python train.py --model="sound classifier" --dataset="short pieces for a synthesised band: melody, chords, bass and drums" --train_examples=26041 --gain_aug_db=10 --n_mels=80 --hop_length=160 --input="log_mel" --spec_augment=false --win_length=400 --targets=["key", "tempo", "melody instrument", "drum pattern"] --num_classes=[24, 10, 20, 12] --arch="transformer" --norm="layernorm" --norm_position="pre" --hidden_act="reglu" --mlp_ratio=2 --head_dim=48 --fused_qkv=false --bias="none" --qk_norm=false --parallel_block=false --dropout=0.1 --inner_norm=false --subsampling=4 --layers=12 --width=256 --positions="learned" --pooling="class_token" --mixing="mixup" --loss="binary_cross_entropy" --init="small_normal" --residual_init="scaled_by_depth" --optimizer="soap" --beta2=0.999 --learning_rate=0.0014 --beta1=0.9 --shampoo_beta=0.999 --eps=1e-08 --precondition_frequency=16 --max_precond_dim=1024 --one_sided=false --adamw_lr_other_params=0.0022 --ema_decay=0.995 --max_steps=30500 --batch_size=128 --epochs=149.9 --lr_schedule="wsd" --decay_fraction=0.2 --final_lr_fraction=0 --warmup_steps=1520 --weight_decay=0.08 --adamw_weight_decay_other_params=0.05
Rows from block 3, named by matrix and row number. Rows with one number belong to one attention dimension. Each number is 500 + 40 x the weight over its row's rms, rounded and kept within 0 to 999. All counts start at 0. Numbers have three digits each.
# v: attention value (model.blocks.3.attn.v.weight, 240x256), inputs 86-171
# proj: attention output (model.blocks.3.attn.proj.weight, 256x240, transposed), outputs 86-171
v.177:477474481468521495505517479568566472512557549487542496513513504519491453553507472444414551514460537486494577535533546516486566521506488434481507438498476495436477519483487495555496466501534502483519573503525473455508463515566489502485553523493510511532490525
proj.177:519507517469515481470482469441461471478460466468476500493467456493474514538564516551573472545514459539482375514470522518481475414519505488422451527509506497571501489471447466464508484546552483586512397520442498509549533492451494457491480489493458525447477475
v.178:561492529481459505438519475446429419480513445455508562521488477462524520511508503549500497511540569435517490510519500485478518489539425448550459462504563571488494563451516493525567524494496535461504578532499476484496508541453556505485463435581490517440494537
proj.178:401464489495477529470441520595557559513500547551477462472468493517465492468472544485537484528508474574455505489526517561453545502461551460458527509505459390532484507461537478532467525547510501509507459468545436481531528448553475514525558546489494465574476474
v.179:556586532459493475505446515506528462423459475487514566488488467525438482498504490555460532486564535500494507493455527535385484489499497440482511523539519519532479474443567517536510521524498584491545524514466521538516515526438389529499425450496487465515429559
proj.179:493480474479471530466539449550442537528542513555472489546491552482499539452448481485493395506415501524490488499545422490562480506456545517517482495464479495558540533509434470514529507495512469537470472478494554569487530499505531523498576584538531523532568498
v.180:453499528468530438479489454517439519517531504462500425472446551448523520500481559515494445548533459472605479545486467444567456506508504518505456539470459492567537524419480523502452489495508484514441446381520502454448577470503441549534497553485608469470487555
proj.180:546528437532522545555534521467524496455455505512544537488548507504495475576577411519538528517476518533476578471498502502507533453539475519497524489488540432499503478562491533511531530463530465499534543567479507554506448474485547473406431461470442514532519441
v.181:525436541569576486458522470474494536520527468488506503509482519497471546480517547449508513490482408502567405633483501457531509503467519521513529501544546523495539458494475471510548544589491508473541504518404526594496486499563503532548431529493517490501499489
proj.181:553509483528404479518522491552510542503426545448465496459513433504513515510484467625470427510507544468540524378489456518500435471532491500449471541496456454444485530511561499497486439482492466453504500560529443447522504494441481469464588473499486521497469454
v.182:483449463452549449473506459529462497571523500512515517457502616538537465501532516528472524492466509550554560514509467559459491504486471500515495541508466524528548502461558471517571523572438470504515455571519508539451464468490522527537478475510540496482485448
proj.182:557511503566440544568491575447560515468471502511459493494530452398484495485494470494501579556626538490474484507483496464547478456509447517500509494531528519474483503595490419509465520391554484487417509511497446447549501512484458524491550512497464575519515521
v.183:545466427544544439493488513517450467500489510517490420474501483490520455471476563495539492548511471528569504575494525492511523527502439521546532530513436484545400407440549485593551515504404512436531507434470472477523473464564561486513464464461466486527513455
proj.183:528521492493470564562521533488505514503481493477404496496559465455519522564584486534453497490504457463453488472535511527504472493487498477476464495534552442427571572531447474425439450504587506574483487566542445473514497526468474501507547541534541527488452531
v.184:496501484497503501537507420507457532437527534528513454436509528482512471503473502498463477473499559453513474497476565518551469406531586493475513495492536491501542537529449435459509396526582537500504557500501499550486470484523393512475443580420567507480507516
proj.184:523599546586494451483429512464516485532443432514518518536513490562451529535453483503514508527503460556504486470478417453542526569501476533564472469572499498534408467531503553491508553505457461473536442554511482450501570501436639512529539417600462539495517480
v.185:520496537459506456446538553455453507555567536593484515431506438560464581472498453497418563463451502509516434480471518473483552514555475534436414545456514523482539491475425469503500523460498582553558465439417527538446452485488571485499562467475585476579545557
proj.185:512445498489474526603460505492480403573412506437537510466457642490543472512508537495587451519497528514531542485528478521526542506452480506552488450522470489498482511564568500505530486514524429483529503514534516399499569481490467489509515490477460453409497452
v.186:495476541520534481436489427450514506490477511505567519512487527563486452498580488497504409491505495550459519517480466517562449452432410409466498517511506527598494558473587511484477474524493552494422451501492468518495440506505483466496444583483499495501484611
proj.186:536500463476507481559442561511502442507529498533502485501533456473511564481415572492532515535468474512489509524510506445417558495485522494529500531502441539436466419512497534579501510537496488509532531504502506482477553491490503499531517390537458501532493479
v.187:494442546480506560533522585563561455501484532507506506488532453464540516560489534494520486500549501543578483491521479500478510494501496582518524534417514586544505551493462497500505465510474507525524511538535501560448497514481438553500501460450474474518546480
proj.187:492506473470479474507479526477494557498574508541512553539504478504468402465483497502489540472493514477523521478487561472514448468496534443477465472543478459438517444519559534467485602520549471514430570471443492444500495497554560417515501528539496543475434487
v.188:544452515414500454535483536512464555532515510538471522411403508506473463522460545582448536497455457475538416474450502567500474477472460443537579424457522445562522467456539465489473563454556468470539512473550519489491580492503473500550512538474402549452501529
proj.188:556507502551490508553545582520487490447533481505576479506499485558460528548496450490552527519498470555476534507536575421560504503505559512497507518517477493468472543503505514487531403462468523492450540572515505437553435531485486521463459529517576420539518473
v.189:533473455521452507548547455492503519562589447428512503474517540499465439522456492508440498572498458505476520452453531515492476507443549600546469463574500464542477460501425472538475501483549462533396473537486451511543501452493500527525450399483529460579537500
proj.189:504553510533489535445521519539538451521477494526489475536476496497505556446540471503537510463563600474515498510532432570477549512532514409459555495471503548468554532501524612486469475577465488486604467411479564453432461511474484452490526557479525536460472533
v.190:462453498497557578473579500461498417475551519548462489523502472560497495510495522470527502500440500574443501548475494500524503463499460549477561535589488521496520459514583499446554438495505488559474437588491576545390541525468467512503500494411548470451503554
proj.190:451551473533451512572467432481483489600451564433452483434528509482490518488510535446467447492509441463527494499458448544510528477514520470499431461461513524507522529577459484514461574499521437483507530454498469442541443450559497502582490498551499497514527473
v.191:510532467504428537497468537507412471545510523510568496509525454447463413485475419514533504488497535502518520464455485428531432510520516489487554521519501446423439505463512495511507527486550523529558403477487445523491540542514492539475505472507460554475442529
proj.191:512518500466525524457541553527515549461447439499443499507459507555494503472464522407492498494437445488498493466579529644457529443535485481543546469527506564569547501497486468490506524514443455452464553538506530498500446512489416527540453527503550527573491482
v.192:439515479522473521472449520492485511484541557448512515528514480459526516431450547540521485583465472491506478534561496482487486568493521509531388385491462486489494565530502461482550517525531544504484520398598554559498478609501530477500480551449564483441453434
proj.192:488489485543536522493445474498494513424452474478458486514514525450476466566484561516512517461588531485496441479407513534504500486545480496503540576485533444498561495535523540499471476555454493479445481505478459452471459481494452532520459464518442470566539596
v.193:525522489534504541461465487458425504447420500478426493545418496478527474477498496530507477539473517452497542499466492511499472524497498464512490492491572502556524409520495422463512559422516510464497437554525494500483538521554451458493473458542490544512443443
proj.193:467459533491479427593471436455503539462516527490524524466538510494463549545520552455555488503542461562469446458480522479525582504484464509579553524464470477479502659556457502494527453572569438537491501412509465473480528478483508517494562534453509384487502545
v.194:499528508512460512519526493582524476487529438481504458472561443528471528538431521475484433512508539525493495463522533514501535401424506513526469534449555511597463529463517487451455577476572454450500540434462484486516490479524515522452539527442574526414504435
proj.194:463488467514499536479498524416425527474460553524461522554517548456501498519510502477510535561481436468523502545404441518519432491510475557472513439448460441453492480543508534460529381515452541480515501549607528596480512552420518476501426480552455431505520570
v.195:542499506495494432476485472470500465511545568493476565521430501434483573567463503466484533588485567488487507549521559499417518459532461484469475469531529386546476510501505431508538520490561497440489479440524522471503481476468532463493477525437562481549492496
proj.195:486476410474513506528550431463493532437537453523479496480512498520480423426532499563448464438513472440494460435456517463600494502498478573507530562458510579500521506507498514494492473516402476537477460555464495522481474560516529471477494525562464501473592538
v.196:411527533477569552417470511550505499495550504519567457500499514479459493456538497509477491467480492538450488530521474454451460493494471489528581499548524481528482399487474497459460508492476478512560477468481532514464461519498482416397518542527536547514438491
proj.196:515481390554451500523513461477473476482484484491469548540571527523519507518480550472492431535526526474480489510506436583599456485468459484475409489476514509539446462573501453501483432537492496500500557471462450462514555430488490514505429435500487468534579570
v.197:517477479491529548511473459443480505576557516518549461545479512461432589490473464514553484490464552336512464455529506480498491494518537544432518501555504488501451535497560424552514494550441430546541473503465491465395534494513505523566535439439470466542452529
proj.197:509506515516514431549526491552498491428470439525493593525518501485549442500515468478466444485483533530518519569489555462519467479468437514552569549432505457460554434501415521471479461508526511514467543454524476640575440531486479509478564534478467497435490522
v.198:433431384411499559486449477441525528411425546558513465476470391495446493443536483518478576498467535595524504594455465517460470518510530478469518569521595471503495535595561464455538512435516491432561491546433537490611512466441495490506503523507546473494498469
proj.198:502486492558480420510526451526514458588517498523507499522509514514485524489451534521546487464530489439516476453525535452511610459531493508441501506436494530482452501418468555498493580532533513494488530512444571508410480511573500482519478554550505507518514501
v.199:542480496420482535469458518462486461457500490451463486448549475508497434490474502469541498533517508467522487431567513567549483414507458471570438516515520569556485501434539473469557572507601475462438496463476520548504483559488557477480595534488532513552505512
proj.199:477526511495461452583535471505479537527434464530549527537448543459485555441485561509550530438502489509508516590462495489462549546473517501421576468545517479490496556552489498567530424496476546482521462514499452536495521469494536494542422495472464506489478456
v.200:489441468472450464544545528553509445519474434532533554537509417474510542512473456497526564520490490470480502537505472486452537541497479520505506565426541479529492466456549487519571513512451499499503463445484513486474457513567460516534530566428505460462467521
proj.200:486526582539499572461517478465462466499523527456511420462496499544476439452503472554495416464547542490570483494524523530554445464497412524562509498533435483534496501565471578509506477471547489475504517472528542473538481481419548492458459497594495494583484476
v.201:495495506533530467518454541478505485448545502473536364601514480551578566515462452551546477511580516502498532425468441452440511571504490477506493473452453514575523528482474495485522450520565535473497470584525504479494459606443482490475499491533478499490497544
proj.201:521538484493461570594481526457480460565460484542466503413466567556451514397491493465461540521432498477578419610587521508575503489548457535573513473515439519473551486493493474473442574455437491466522518473480490484466538438507467557540515495486493549493471519
v.202:564471579487463501489562533465486529505621448453478621550542477456521485542549465457503563537478518504478477541520361444480542477484516454499519509571480464518478429512505480490505476503476448532551522466496476546505514456533503545394589498497493476422541521
proj.202:422441496535529573498467488522464459489518564553520412453451534617531514469507563567502435478509462538457518436463635524444492494487492547562504485494517486447565513499467515515528475514462486502551519505487472550519499568438539487514455465519500550501471508
v.203:514536472428491510521516511543481528549564501513528470460482510510440464452511533538543444440514485535498515460454490545509529527492430474524571519520504495498580582507467513527486515463483509505488502473482435456459466521476517458572414482456473522514530491
proj.203:506467586388461470484447508465600449485424457498495552546519508493579512553501487494468492551507472529484524452496506516479497490482523487476463486482529551468480451505530443446470426512534448503449537483528532515482582475468458522446514475515507520454487496
v.204:499541557549536549492503539461537520476541500488558486434492533530485592518459587527565502404543454519548539503477483498457519502501433483498528481469402511493560512547546465464515492548516483517440557508484484445489548517520525510515478571487454456453429507
proj.204:511414453464438458472515520570462442600493514541430545598454498495556477450493422495477528536528540425493499448517517482543528491445520534496529536522528486525476508479532493480506489397449532501547451502568506469515483505452504484556542500526585577542480449
v.205:526495560517525537511536513513560539476580517508466543450575518471526541494486481587531527568540491478446485492428536456497503447495499496527424489493526510528519487500480552469528483413559525429510487470453506444578465485578502458449500530495513414526532430
proj.205:521452510474554458498536480471380490486531484485567469492516475575443497565529543465490551466503503530578496461475514480477543471563550511498475528487484465509465444480458420556464496541539434553549526556537484525509483534487453521518503486517548448456504520
v.206:531503532499380456540544496546501494481522536512439461504474508482464486485454485527483512512531535507489564458551472491517528431473458525569505527587546543515469418504463529543502455455550484464602561478480463562550472489586510480481475488519488511432515455
proj.206:436464417546561517515545558421491470522536472479586509471516455444554543470575441481542506469432515471501452526434559508449501502525537505430461422489469521435465573536517506484491506581482441491503489540462492502449559480479512487514475460517481497541454486
v.207:516537538512504504544542489468513493472551543518560464546526523481473557458461543467432495507490527491477532500531516493473527548520530507478451468542530475541512556532550514406417503472545517531488504442533491455424496550502564583461479496525506475476531469
proj.207:460448485518523478478479473557548550428496442492541528487569455523577389518502488520502515482471432513543457502508524565441490537484526607565550538522483480493528422449492503577547404497442491503495552517526505524594532508525497438526491463507523538566511467
v.208:434496508459455539528462507438502490544434512521491433464432475557433444455476470489537505504445551573474499534435505588535489528478524504453474515515521471541448551429550442546505543515541472399434466573549521494503523479457477445511442517534531515523572565
proj.208:531504470540495419506530507521477502525455493431495487543550543413573549449539540536472490545570486483461530512505501449509527486500454517474563478513517528429522477568466524465465444469422574574567531430441527499514545508529448534539479490524476526472469450
v.209:527525478550515509479449409504492493514525396544494541485482541519446466500474521402461536464493490543454486517549556459546475514509506524496615430505462527476456531532444493538573516508475533428553536505477557507426505500464475466512437387473513464502478464
proj.209:553437534563477428527527568444489523470498507468541410525474531518470540530455472579472493555504501452513522436490556497484545519454501520438432502503494486528467436545565552553487567521545475540482537509518505490554439514494501503440615560516445548492513479